From a checkpoint of a small audio frame classifier.
Model: arch conformer, activation swiglu, layers 8, width 192.
Training: batches of 128, held-out accuracy 99%.
Data: trained on tunes sung on syllables by a formant synthesiser, 39062 training examples.
Rows from block 4 of a small audio frame classifier, named by matrix and row number. Rows with one number belong to one neuron. Each number is 50 + 12 x the weight over its row's rms, rounded and kept within 0 to 99. All counts start at 0.
Before each neuron's rows are labels from the 100 clips, of 14976, where the neuron reaches its largest size: "top examples" is what is common among them. Only what is clearly more common there than usual is listed. The data: tunes sung on syllables by a formant synthesiser.
# gate: second MLP gate (model.blocks.4.mlp.gate.weight, 512x192), inputs 0-63
# fc1: second MLP up (model.blocks.4.mlp.fc1.weight, 512x192), inputs 0-63
# fc2: second MLP down (model.blocks.4.mlp.fc2.weight, 192x512, transposed), outputs 0-63

top examples: vowel: /u/
gate.204:48 60 22 59 29 50 62 53 48 51 42 59 57 31 51 58 53 67 34 42 54 52 39 61 42 30 51 41 59 58 37 41 48 33 45 47 57 46 65 44 62 37 53 48 45 42 61 51 56 86 51 61 53 52 39 45 64 51 41 53 56 45 40 48
fc1.204:69 44 63 45 34 62 57 58 53 33 56 83 69 63 42 52 42 44 59 55 60 59 37 55 65 44 56 53 27 43 62 40 54 49 59 52 55 50 40 56 57 42 67 22 51 85 47 39 67 45 48 37 26 31 44 78 69 42 57 48 57 51 58 59
fc2.204:38 46 51 53 45 40 61 63 47 58 30 41 56 77 43 22 50 40 42 55 48 56 40 45 49 50 36 44 49 55 44 49 44 31 60 47 52 73 65 51 44 40 51 36 46 65 53 25 67 48 74 53 33 58 36 47 41 45 58 34 48 49 43 38

top examples: vowel: /u/; consonant: /t/
gate.508:58 24 58 57 38 50 46 32 56 44 61 61 37 51 29 59 54 39 51 52 35 64 32 56 63 63 55 72 67 39 63 35 45 52 45 17 52 40 55 52 54 36 44 62 55 49 46 47 34 48 47 61 57 65 40 45 49 44 45 39 38 74 51 64
fc1.508:55 25 33 64 48 60 43 35 41 70 60 28 31 66 52 44 53 46 36 61 56 69 47 53 59 41 58 64 59 37 30 34 25 49 37 23 40 50 64 61 60 49 38 45 59 43 37 52 43 38 54 70 55 49 58 44 40 48 35 41 36 54 63 52
fc2.508:44 58 33 45 37 47 34 61 31 64 61 29 43 42 49 61 54 67 36 41 58 53 52 56 48 40 60 43 26 58 77 53 64 28 55 60 42 60 57 65 50 45 42 69 49 35 61 29 50 40 51 48 61 64 41 45 48 38 29 53 77 36 49 53

top examples: consonant: none; deep voice; vowel: /u/; clipping
gate.395:51 45 63 42 48 50 48 60 46 43 65 38 44 22 47 42 40 61 37 50 58 59 53 69 49 37 47 59 37 51 52 34 49 43 50 65 60 43 51 46 43 55 55 75 37 35 59 46 38 45 62 52 49 38 33 65 29 61 61 42 39 65 46 60
fc1.395:53 57 49 43 56 44 64 36 42 58 50 46 55 66 58 40 40 32 55 37 51 42 66 55 29 56 73 29 65 32 48 63 47 56 37 35 37 47 54 45 55 59 42 33 73 68 42 53 39 56 57 77 40 60 52 54 51 52 40 30 49 47 31 55
fc2.395:55 61 49 43 59 55 54 48 58 58 61 43 50 65 55 72 58 57 25 53 55 56 29 51 48 43 71 31 46 59 55 58 57 84 52 52 55 33 45 42 42 36 53 49 47 58 57 52 39 52 37 47 55 28 59 10 42 57 63 68 53 45 71 66

top examples: vowel: /o/; consonant: none
gate.169:49 33 33 55 47 53 36 45 53 42 56 51 55 66 53 46 49 56 43 37 68 54 53 64 41 53 60 61 47 68 56 36 64 57 29 17 44 34 43 53 58 71 55 72 48 44 46 63 75 56 39 71 67 59 52 36 46 38 44 40 48 51 62 55
fc1.169:44 27 36 43 44 65 58 46 58 53 73 76 61 35 40 30 42 53 59 43 42 43 62 33 58 69 48 35 36 78 46 69 52 32 54 45 67 44 61 39 60 39 43 49 42 62 39 44 50 53 46 45 62 42 77 47 65 35 53 47 71 30 46 47
fc2.169:52 47 55 43 46 49 69 58 35 65 48 50 41 59 71 68 47 38 38 54 35 45 32 45 59 69 57 31 49 61 60 53 70 60 54 46 28 20 43 55 65 46 57 18 58 58 48 48 44 41 57 31 46 49 45 27 32 53 71 39 23 46 67 51

top examples: child-like voice; vowel: /o/
gate.402:58 52 18 67 71 66 50 41 43 39 73 58 81 36 41 53 50 44 42 58 59 38 50 36 52 62 68 70 53 46 47 40 32 43 32 36 59 62 61 67 68 29 55 55 73 57 51 49 36 37 38 53 55 84 42 50 40 41 47 55 50 51 61 57
fc1.402:57 34 54 58 35 38 43 64 40 69 37 47 40 69 43 62 30 64 65 46 51 54 45 38 66 49 39 44 45 48 37 38 55 49 37 82 46 44 29 39 53 38 62 58 41 47 64 45 63 50 83 55 40 56 52 29 63 74 64 43 56 49 36 40
fc2.402:41 44 62 38 38 17 64 60 57 53 30 50 58 49 51 27 45 34 42 76 24 44 39 53 54 58 51 46 30 33 52 49 46 63 51 50 26 48 49 41 62 42 51 55 36 35 43 57 46 49 56 61 41 50 55 57 42 56 63 76 34 45 62 54

top examples: consonant: none
gate.504:50 56 44 69 32 42 43 51 49 36 61 44 71 55 48 46 67 70 57 44 63 51 38 67 55 41 49 48 54 54 66 58 69 41 45 51 50 57 47 45 54 36 49 63 77 48 44 45 50 34 65 44 40 51 48 71 54 35 31 39 44 35 50 49
fc1.504:44 47 60 49 46 68 57 51 47 45 25 42 66 47 58 52 76 51 45 42 27 23 39 40 45 52 40 55 40 56 44 52 28 73 49 33 49 61 54 44 71 54 44 55 34 69 59 70 47 51 59 62 50 44 45 53 52 48 74 49 41 48 55 50
fc2.504:42 47 59 47 56 45 38 52 62 34 52 53 58 48 37 36 59 35 65 57 37 61 61 29 51 48 56 48 62 66 30 68 42 33 62 51 54 28 31 71 40 49 50 31 48 68 39 39 63 41 41 63 44 41 39 41 75 33 49 54 60 44 51 21

top examples: child-like voice; vowel: /o/
gate.509:38 64 49 52 34 50 46 55 51 54 82 50 39 50 26 53 42 52 41 44 51 58 44 53 53 53 63 36 50 53 40 44 64 52 50 35 68 50 51 38 49 75 32 44 40 38 26 55 65 33 45 50 40 55 50 41 61 48 78 62 55 44 31 46
fc1.509:64 50 54 44 50 50 47 76 52 53 80 44 45 46 29 76 39 38 55 42 60 63 45 66 49 38 69 45 47 59 48 49 66 52 56 50 45 61 57 35 51 62 35 43 34 52 26 47 59 40 51 59 54 34 48 40 57 48 61 50 54 50 37 52
fc2.509:66 37 29 46 33 69 61 33 45 40 39 55 59 53 36 35 64 12 66 66 56 50 52 55 83 53 61 58 25 17 51 59 72 51 30 47 43 86 42 50 53 48 57 46 33 46 59 46 53 44 60 51 48 43 39 50 50 64 50 45 57 51 37 61

top examples: reverberation; vowel: /o/
gate.236:53 50 44 66 38 62 34 63 45 67 68 62 41 24 60 45 42 48 40 57 28 58 52 64 47 62 59 55 50 57 44 53 54 32 67 40 56 36 40 47 44 58 49 45 44 29 58 31 62 37 44 37 64 49 56 60 32 56 28 64 42 34 31 64
fc1.236:38 58 44 41 47 58 36 49 56 76 54 54 30 46 59 50 64 40 32 49 22 58 54 88 64 25 67 61 35 51 40 55 42 40 49 51 52 59 45 56 51 61 42 34 28 44 28 54 62 36 56 62 38 32 43 38 66 59 51 43 61 39 36 55
fc2.236:46 41 38 47 50 56 53 34 45 59 42 58 59 45 48 63 36 32 60 68 44 49 58 31 36 52 44 52 33 37 75 37 14 43 63 57 45 14 55 48 56 55 52 52 56 43 80 29 55 40 41 69 59 57 23 55 50 55 46 58 56 48 47 73

top examples: consonant: none; vowel: /o/
gate.498:58 67 49 61 40 58 65 41 49 42 31 68 47 43 58 65 48 67 52 47 46 55 51 50 73 47 50 43 78 61 46 38 29 63 33 46 58 37 46 34 50 54 63 47 47 36 58 38 74 32 57 52 58 51 64 63 61 52 55 58 57 28 41 29
fc1.498:73 36 64 63 53 50 26 45 40 35 54 52 44 38 41 26 59 43 47 59 45 61 55 69 57 32 53 41 49 42 33 62 51 49 63 52 50 44 64 53 74 45 55 04 53 65 52 55 36 58 42 48 37 64 73 36 50 40 39 57 43 54 41 55
fc2.498:55 40 42 57 38 41 43 42 58 64 55 37 48 58 44 45 53 57 36 48 55 59 46 65 62 43 61 52 63 48 67 38 60 57 47 26 46 60 49 49 53 34 66 42 53 49 72 50 31 49 46 32 55 38 50 67 46 60 52 52 65 48 69 58

top examples: vowel: /e/; consonant: /m/
gate.241:38 58 56 41 45 52 61 48 45 56 39 64 46 66 52 47 62 21 59 47 34 48 42 41 39 38 47 22 52 47 71 57 45 59 42 72 54 55 39 59 45 52 57 68 56 53 69 47 71 25 53 46 39 53 35 52 49 54 70 47 84 31 26 41
fc1.241:46 45 33 56 56 67 61 58 52 44 69 41 56 57 41 50 54 36 67 61 59 56 51 50 56 65 57 60 39 42 31 50 23 58 60 10 63 52 58 34 60 84 39 49 63 49 60 52 28 56 48 41 73 35 59 47 63 45 48 57 29 69 43 30
fc2.241:25 47 39 45 60 42 55 36 69 30 62 57 50 39 59 58 54 58 48 47 58 54 55 35 42 41 56 38 33 44 48 58 29 59 41 56 50 25 40 31 49 35 42 21 60 43 39 34 60 41 45 66 45 50 43 70 57 54 60 66 56 71 35 26

top examples: vowel: /i/; consonant: none; consonant: /ʃ/
gate.43:51 34 63 51 52 42 65 33 40 39 43 62 40 43 40 54 63 53 61 20 60 53 51 54 55 57 45 54 43 46 61 31 56 58 33 54 47 59 49 46 63 58 66 54 48 45 49 36 38 38 53 33 51 62 43 42 60 78 54 69 39 23 41 47
fc1.43:54 42 48 38 47 33 46 26 49 51 51 56 15 41 44 56 47 71 48 34 49 64 62 49 47 35 55 42 60 46 42 36 68 44 27 63 44 49 57 51 35 67 69 56 43 31 39 68 68 38 26 29 33 40 48 33 64 67 34 78 47 40 29 55
fc2.43:53 49 47 55 75 38 64 58 48 40 44 62 82 33 49 54 32 51 48 48 27 37 52 39 29 48 58 66 36 52 72 62 49 42 65 73 56 45 63 32 49 60 56 45 45 52 59 56 42 39 67 46 40 49 72 46 60 60 52 40 18 55 65 49

top examples: vowel: /u/; consonant: /n/
gate.76:66 75 51 53 47 49 45 53 64 50 69 50 37 59 62 62 33 52 39 64 41 47 40 31 61 39 49 69 40 58 61 54 41 42 62 35 51 50 40 45 62 56 46 82 29 68 55 56 42 45 34 64 46 77 31 44 51 46 55 39 37 37 34 43
fc1.76:63 41 47 55 49 60 42 45 72 62 24 33 42 41 27 44 72 38 49 43 53 34 43 61 34 44 59 61 51 60 30 48 67 67 65 32 54 39 73 39 74 67 36 52 40 60 47 39 59 66 48 52 69 46 41 59 35 46 51 53 54 51 51 44
fc2.76:66 75 57 54 33 42 44 59 42 53 74 48 50 47 47 56 53 58 43 66 33 49 46 38 46 41 40 42 75 40 59 65 32 42 66 34 26 38 55 34 68 61 64 55 47 38 55 48 38 08 33 50 28 53 71 52 55 58 72 50 49 50 57 57

top examples: vowel: /ɑ/; consonant: /l/
gate.176:32 59 36 24 61 30 70 46 50 44 25 39 56 47 46 62 58 30 54 47 60 44 63 48 60 55 64 62 53 34 72 63 44 65 61 55 60 36 38 57 55 55 46 65 32 32 61 51 64 49 33 35 38 67 41 41 62 56 40 51 56 60 34 66
fc1.176:39 38 72 51 61 40 41 30 41 55 57 51 34 44 59 49 35 39 35 38 58 29 21 55 55 73 41 53 47 58 69 51 59 42 35 48 61 28 63 51 57 39 61 51 55 44 38 53 55 71 64 61 32 57 70 39 37 51 52 48 40 63 38 54
fc2.176:28 43 41 51 56 65 29 56 41 41 33 54 52 62 45 36 69 78 62 37 67 46 37 62 43 34 49 56 30 66 44 68 53 56 51 62 39 34 67 73 59 57 49 51 51 77 54 54 48 50 61 53 24 55 58 62 52 58 37 51 55 70 39 55

top examples: vowel: /ɑ/; child-like voice
gate.79:41 41 53 48 55 53 62 48 44 68 53 73 35 57 51 34 30 60 53 53 51 52 52 60 67 43 70 58 55 70 54 72 69 37 34 38 69 33 46 31 35 76 38 52 53 40 49 48 40 41 47 33 44 57 51 45 67 43 36 26 60 55 46 51
fc1.79:45 33 41 56 40 54 68 56 43 68 30 31 52 48 15 57 47 54 48 35 47 38 63 52 34 45 58 31 41 44 52 37 84 38 69 45 61 55 77 64 37 39 37 67 43 49 60 34 47 51 62 83 48 71 35 33 31 48 61 64 55 32 53 42
fc2.79:50 55 46 45 32 50 65 48 47 54 40 79 30 46 50 40 52 55 47 38 32 50 55 49 56 54 50 57 56 44 38 59 20 29 52 40 46 49 53 21 58 61 28 49 52 44 54 41 66 49 56 51 55 37 76 25 46 46 51 62 71 34 60 58

top examples: vowel: /o/
gate.263:58 59 53 48 33 60 52 54 35 43 37 58 41 43 30 38 56 57 46 30 56 47 55 81 60 52 47 63 70 68 46 65 37 70 63 38 79 53 53 48 51 46 57 66 54 49 48 56 68 23 49 57 45 53 52 80 36 72 66 48 47 68 34 76
fc1.263:64 48 57 57 46 49 62 50 41 43 52 42 72 37 46 58 47 62 38 28 18 59 49 65 44 64 53 47 73 51 42 71 50 49 58 39 53 51 54 55 55 28 62 46 53 57 53 79 71 36 63 66 43 46 47 69 28 51 55 46 54 44 68 47
fc2.263:65 53 44 25 82 58 66 50 37 41 46 42 39 64 57 47 44 71 42 46 66 40 26 67 57 55 69 54 37 53 41 65 51 54 31 36 44 39 56 56 68 23 49 63 29 39 35 38 47 59 86 40 53 20 45 46 58 60 56 39 61 45 53 49

top examples: vowel: /ɑ/; child-like voice; vowel: /o/; muffled (low-pass)
gate.352:46 56 54 45 34 43 43 53 48 41 46 45 43 36 57 77 77 58 43 50 55 54 52 63 34 30 74 44 61 56 52 67 50 43 27 40 51 46 32 59 60 55 32 58 47 55 44 44 59 57 48 48 63 64 31 61 61 42 39 55 39 53 58 47
fc1.352:61 45 47 68 48 53 75 52 50 50 43 45 44 40 39 19 18 59 48 46 36 43 55 39 50 65 25 65 41 41 48 31 41 55 59 70 47 59 61 34 33 40 46 44 56 63 49 36 32 42 57 54 34 39 83 43 47 57 56 28 42 46 49 35
fc2.352:57 31 58 55 65 40 71 55 58 48 66 58 45 38 24 31 44 51 41 54 55 48 57 68 46 68 62 46 68 37 48 50 41 65 50 44 28 42 55 58 59 22 67 64 48 49 48 59 35 40 41 57 72 52 51 54 64 43 57 57 62 42 46 56

top examples: child-like voice; vowel: /u/; consonant: /d/
gate.59:63 46 66 42 45 62 53 50 60 40 47 44 31 56 61 62 62 43 52 44 59 58 51 53 77 42 64 54 60 51 70 33 35 34 30 14 39 78 41 51 61 32 54 51 51 45 51 51 48 59 50 48 48 50 44 55 49 29 23 43 41 52 25 57
fc1.59:57 47 63 37 48 52 62 59 60 48 66 33 28 35 51 62 54 38 50 50 50 51 46 43 67 43 62 60 49 55 70 45 44 47 42 13 46 80 47 39 42 50 46 46 32 25 53 57 44 52 50 47 46 49 31 45 42 12 15 26 51 40 25 67
fc2.59:42 44 40 49 55 53 36 59 49 45 39 58 62 41 44 63 35 56 37 57 51 56 27 30 61 48 42 56 33 39 47 49 39 44 62 36 40 50 60 42 54 34 62 62 63 65 70 48 62 41 41 77 86 43 65 61 66 37 57 53 60 50 44 76

top examples: vowel: /u/; deep voice
gate.338:40 68 66 59 43 53 23 58 46 50 62 42 33 44 77 41 66 56 37 60 50 41 55 47 41 54 52 51 58 54 75 66 29 65 46 23 60 42 47 44 24 36 75 77 60 43 61 49 49 74 62 39 49 45 50 55 39 58 41 46 42 55 70 52
fc1.338:48 54 48 36 49 32 55 41 58 64 59 43 36 56 62 38 45 47 56 53 46 56 55 50 48 52 56 45 42 40 57 50 25 49 57 23 46 57 68 34 30 27 58 77 25 37 62 59 50 84 52 32 45 40 46 42 36 50 62 67 47 52 42 60
fc2.338:65 52 32 46 52 22 55 31 25 26 60 46 65 69 41 73 44 59 39 42 47 39 65 57 63 40 39 43 45 53 28 52 35 47 65 43 40 42 59 67 58 57 45 43 45 72 40 52 55 53 42 55 52 39 56 56 36 42 41 51 62 44 62 40

top examples: vowel: /i/
gate.210:35 65 79 47 50 62 58 49 72 44 43 82 54 48 59 45 55 83 34 43 46 45 43 45 66 67 49 28 63 51 73 44 49 53 42 43 48 57 63 58 46 58 48 45 49 62 65 51 56 34 17 48 33 50 27 42 64 45 44 67 61 52 63 24
fc1.210:74 54 17 56 59 30 44 58 38 58 32 16 51 52 52 52 52 28 63 45 48 47 45 55 45 40 49 54 61 53 47 55 65 37 52 64 52 63 52 45 52 56 53 72 40 41 61 53 60 53 76 54 58 37 54 39 42 51 61 32 60 70 28 60
fc2.210:46 28 48 30 54 49 43 51 65 32 61 50 81 50 48 34 53 41 67 60 44 57 61 73 40 44 47 46 25 59 51 46 54 59 59 71 74 51 60 31 51 49 65 50 50 34 43 47 56 51 55 43 41 45 43 49 50 44 61 54 38 52 37 53

top examples: reverberation; vowel: /ɑ/
gate.218:61 61 53 32 62 40 51 47 47 38 59 63 47 61 48 44 47 52 39 33 60 43 36 64 39 56 60 68 54 67 33 63 43 62 45 65 37 38 41 64 50 42 50 38 63 33 60 60 37 36 50 24 66 78 41 37 55 40 45 51 62 53 19 36
fc1.218:42 45 26 48 33 74 59 54 48 56 18 64 46 38 43 68 51 43 36 56 22 45 37 54 65 51 27 62 53 49 58 36 40 24 42 61 62 40 40 55 37 46 46 54 52 56 35 53 61 30 39 52 60 36 54 65 70 62 35 61 56 26 60 49
fc2.218:65 39 50 42 58 47 65 71 42 52 41 32 55 39 42 42 51 55 27 32 33 48 58 41 24 58 67 24 39 45 37 40 56 22 58 47 64 43 65 51 38 68 37 69 39 60 62 52 61 47 33 45 33 47 46 55 45 67 54 44 40 46 56 54

top examples: child-like voice; consonant: /m/; vowel: /e/
gate.298:80 60 53 67 65 23 56 30 56 75 27 56 47 43 50 46 56 36 54 44 58 47 65 47 62 58 67 60 52 51 66 61 43 47 55 65 54 74 54 57 75 43 57 41 56 47 55 48 38 46 39 39 43 55 55 47 47 53 34 61 31 69 47 47
fc1.298:55 43 38 40 56 74 55 67 36 43 68 54 39 35 53 49 66 46 30 59 57 56 43 41 33 46 28 40 50 59 42 56 63 64 47 33 53 54 46 51 47 47 58 55 51 55 52 69 34 53 47 68 49 63 47 90 49 48 35 24 49 77 52 68
fc2.298:45 27 59 41 55 69 35 55 34 71 44 31 34 51 50 87 53 35 58 54 36 57 65 51 89 54 37 52 52 47 56 44 60 60 69 61 50 60 53 34 64 41 54 38 54 39 53 79 64 28 52 45 47 46 62 59 52 51 44 33 45 44 42 46

top examples: vowel: /ɑ/
gate.460:78 37 58 45 50 45 51 42 47 42 38 52 64 62 45 47 37 74 40 64 50 58 57 62 57 53 51 54 37 64 51 43 38 44 57 35 33 41 50 44 48 53 43 37 62 48 59 55 35 49 39 31 27 50 45 58 53 61 63 37 41 47 48 28
fc1.460:61 50 55 70 62 69 57 58 51 28 38 25 50 51 45 43 47 40 58 22 62 55 59 35 58 36 30 65 48 59 65 78 41 42 56 62 55 40 53 37 42 64 55 59 47 44 38 57 44 63 37 67 59 70 60 44 49 45 20 34 28 54 49 44
fc2.460:56 41 65 49 31 48 68 48 58 41 56 59 40 45 64 25 45 52 62 44 29 62 55 65 31 27 31 77 44 34 43 54 61 22 60 34 49 58 55 54 56 58 33 60 42 48 47 56 48 35 39 56 66 50 56 45 52 58 49 47 40 51 53 55

top examples: vowel: /e/; consonant: /t/
gate.366:54 45 49 52 51 49 64 39 61 47 55 70 47 42 27 33 49 78 68 47 46 56 30 29 53 57 39 34 44 44 55 57 48 43 68 20 56 60 45 32 67 68 57 60 59 72 39 69 61 51 31 64 31 41 47 48 63 56 30 57 62 50 46 55
fc1.366:54 54 52 51 58 52 57 67 60 41 39 37 35 53 56 71 55 21 41 57 57 38 53 46 60 52 64 56 47 45 57 40 57 42 26 59 50 32 19 58 62 38 29 48 39 41 67 53 58 42 62 66 49 35 58 51 56 47 56 43 29 30 39 59
fc2.366:48 59 58 45 38 56 42 39 57 37 52 33 63 68 44 71 36 40 36 59 57 33 30 39 29 42 78 29 40 35 51 60 17 53 64 47 53 58 46 59 41 52 54 50 44 24 49 68 50 38 43 53 56 56 50 55 57 59 50 50 29 44 32 76

top examples: consonant: none; clipping
gate.401:81 55 38 55 40 50 57 33 56 41 62 42 59 47 43 45 51 47 62 60 61 44 58 80 49 32 57 58 57 54 42 37 47 34 53 51 42 52 21 48 56 37 34 57 62 45 48 42 62 47 71 47 43 64 35 67 44 67 70 51 50 47 56 57
fc1.401:42 61 50 53 55 64 44 53 61 54 45 41 49 45 47 36 60 57 49 69 56 74 55 38 69 40 51 43 33 51 53 50 57 43 48 32 56 64 62 49 45 46 39 48 48 25 50 55 40 39 49 49 54 50 56 52 55 47 63 63 38 58 18 49
fc2.401:45 24 52 40 56 34 67 56 68 16 55 56 57 55 29 56 29 62 35 54 68 30 39 59 67 51 34 53 35 34 42 60 28 32 38 53 48 46 32 52 51 44 64 51 58 48 34 63 53 54 51 31 35 34 48 49 50 36 62 70 41 41 49 43

top examples: vowel: /e/; child-like voice
gate.490:58 55 57 58 50 48 56 56 49 46 43 45 46 51 61 40 64 29 32 42 40 74 57 64 68 40 51 49 58 60 56 34 47 70 70 37 47 67 43 50 48 51 39 51 41 67 41 44 25 47 51 33 51 23 45 67 46 53 44 39 54 46 59 56
fc1.490:45 68 40 55 51 44 54 44 47 55 53 63 35 50 56 39 54 65 46 54 57 52 50 55 49 31 54 38 56 47 51 64 47 58 39 70 39 45 53 52 49 56 43 32 55 27 35 44 63 41 25 48 64 63 65 31 51 59 51 58 62 41 19 43
fc2.490:76 44 45 50 27 52 48 44 69 27 66 71 53 50 42 30 51 37 50 48 45 30 62 45 31 64 60 46 46 59 44 42 57 60 64 62 92 67 59 47 34 35 30 44 51 75 50 51 52 42 53 51 35 61 56 57 47 59 62 34 50 48 56 36

top examples: consonant: none
gate.269:50 39 60 36 49 67 48 62 45 50 57 41 45 37 61 58 78 31 69 53 51 52 53 33 43 55 33 45 44 43 76 61 43 54 54 62 36 64 32 43 38 58 47 50 46 65 46 44 54 23 60 25 42 49 53 28 62 53 71 52 33 15 38 64
fc1.269:39 47 52 38 55 48 53 77 44 37 65 42 51 46 59 53 57 41 85 76 46 45 46 46 33 56 45 46 45 35 55 40 51 54 57 59 35 59 40 52 44 31 54 51 52 65 46 41 41 52 52 40 54 84 67 22 59 34 55 42 53 27 63 44
fc2.269:60 46 48 43 58 53 41 47 36 43 34 43 36 52 40 27 39 37 33 38 51 54 53 43 67 47 54 43 49 61 58 56 54 59 35 52 37 24 44 56 45 46 43 22 51 40 49 41 67 53 53 55 66 47 50 54 54 45 26 53 27 63 53 50

top examples: vowel: /ɑ/; vowel: /e/
gate.293:64 63 37 62 51 51 48 56 37 45 55 59 45 43 51 56 50 29 48 62 47 63 50 28 21 23 27 49 54 31 39 42 30 59 39 50 48 48 70 38 24 72 42 53 79 58 47 59 65 40 23 44 38 44 67 62 41 70 64 51 31 66 40 43
fc1.293:60 73 47 60 39 46 43 55 51 51 36 63 59 51 47 56 44 40 54 54 29 66 52 30 33 26 35 53 30 39 55 41 35 54 50 48 40 59 54 58 32 68 42 48 58 61 36 67 61 54 20 44 22 55 65 59 48 50 54 40 23 56 32 40
fc2.293:51 43 63 55 54 58 54 36 29 36 59 28 48 35 49 35 52 42 38 42 64 48 50 47 63 52 21 59 46 37 38 64 64 31 47 43 39 57 43 49 41 50 58 48 42 50 51 40 39 49 57 48 65 49 30 71 62 48 29 57 46 51 57 36

top examples: vowel: /e/; vowel: /o/; clipping
gate.122:78 58 37 30 57 37 38 56 48 53 55 51 51 50 67 57 82 43 47 55 56 48 62 58 50 44 48 34 55 60 48 63 73 52 56 61 66 54 44 54 67 47 73 60 37 45 39 41 41 40 70 35 68 49 62 54 51 49 47 42 67 39 39 57
fc1.122:40 42 37 47 62 47 63 42 54 67 65 52 47 34 58 46 60 45 62 50 53 50 44 70 38 31 66 48 38 61 63 50 56 37 66 40 72 52 37 42 59 90 51 68 46 62 36 71 50 32 46 38 53 59 60 47 70 21 59 51 38 51 45 43
fc2.122:46 40 40 43 46 45 47 65 45 36 52 51 39 38 75 59 41 45 63 45 51 56 50 44 50 42 56 42 61 48 26 51 52 72 45 45 44 59 56 35 49 50 53 40 26 71 41 29 26 46 32 55 74 57 47 38 20 74 43 29 33 76 40 59

top examples: vowel: /ɑ/; child-like voice
gate.195:50 27 42 57 48 63 45 38 56 45 59 34 54 50 39 70 27 56 61 51 29 55 52 71 78 59 40 42 66 41 61 46 44 45 52 70 47 26 57 55 55 79 30 51 21 47 60 55 54 63 38 77 45 74 40 69 52 43 38 55 69 43 41 71
fc1.195:26 39 26 44 58 60 64 39 58 47 57 50 54 74 57 36 61 24 50 56 67 56 46 39 47 61 65 35 24 62 42 40 17 42 36 60 45 34 50 38 28 55 52 48 62 53 52 66 41 70 05 51 41 76 61 53 62 28 40 48 57 43 20 72
fc2.195:47 68 64 60 42 50 25 42 67 42 39 43 58 50 59 62 55 47 40 53 43 45 31 42 60 21 32 26 48 38 57 53 46 29 50 28 51 46 40 49 55 51 55 52 59 77 55 64 56 46 44 57 38 27 35 64 48 44 33 47 39 53 64 53

top examples: child-like voice; vowel: /u/; consonant: none
gate.28:81 56 50 58 66 48 40 50 50 40 43 37 44 54 40 61 59 45 44 56 57 68 69 39 47 43 41 47 52 45 63 38 76 69 43 43 67 16 18 70 54 30 61 61 67 59 69 34 56 51 43 67 38 44 47 52 49 42 35 47 49 57 27 42
fc1.28:54 36 63 54 85 49 65 54 55 30 48 39 67 59 27 69 61 46 54 41 62 60 67 53 48 20 61 35 72 54 79 56 41 65 45 36 61 58 34 45 64 44 67 78 48 62 57 44 33 52 40 48 38 57 53 42 53 46 37 57 43 57 44 51
fc2.28:59 59 52 55 57 28 43 41 67 50 56 46 65 34 55 75 42 41 49 39 58 51 50 29 60 64 41 70 43 33 40 47 58 44 53 44 52 42 38 43 55 57 62 45 45 57 63 34 47 64 32 39 34 54 52 28 34 50 52 55 68 37 64 43

top examples: vowel: /ɑ/; consonant: /ʃ/
gate.400:61 49 65 62 37 51 65 51 46 32 32 63 46 48 46 61 40 56 51 62 68 36 52 30 63 45 28 51 37 37 70 56 38 68 52 46 63 51 55 41 63 57 38 44 41 43 53 67 58 49 56 52 53 41 36 57 57 65 52 46 49 41 18 51
fc1.400:43 66 56 38 31 21 60 59 73 43 39 30 70 49 49 63 60 59 37 42 48 52 41 60 35 61 45 66 51 48 64 29 33 55 75 57 40 48 67 54 42 52 48 49 66 63 60 59 52 73 33 65 56 37 66 38 50 67 46 61 35 46 58 61
fc2.400:37 59 49 64 52 52 41 48 53 44 51 41 68 34 68 46 47 47 43 27 53 49 44 62 70 39 71 56 59 62 72 62 61 60 41 31 39 47 43 30 42 62 44 71 23 38 51 69 64 56 71 55 41 68 42 53 41 75 48 58 50 36 45 48

top examples: child-like voice; consonant: /l/; vowel: /ɑ/
gate.95:70 51 33 41 58 52 45 31 30 51 62 56 47 53 40 45 46 17 62 47 73 51 52 31 29 39 67 50 51 63 43 39 72 61 61 46 36 48 59 28 53 69 45 59 33 78 39 49 57 43 53 20 47 46 41 63 52 35 45 57 56 62 26 56
fc1.95:58 38 36 66 55 70 58 55 56 61 57 60 71 49 47 56 42 42 42 23 62 50 50 64 37 37 80 45 66 39 46 38 57 34 68 80 69 40 54 32 56 55 36 53 50 61 47 64 51 53 55 38 52 34 67 62 48 43 43 66 48 44 36 58
fc2.95:51 49 74 42 60 38 57 34 52 66 61 47 49 59 46 49 25 38 37 53 58 50 55 50 52 46 78 47 39 45 48 28 57 35 49 55 56 49 64 67 53 55 40 49 68 58 48 59 50 80 51 65 42 59 58 64 45 38 61 37 68 61 61 38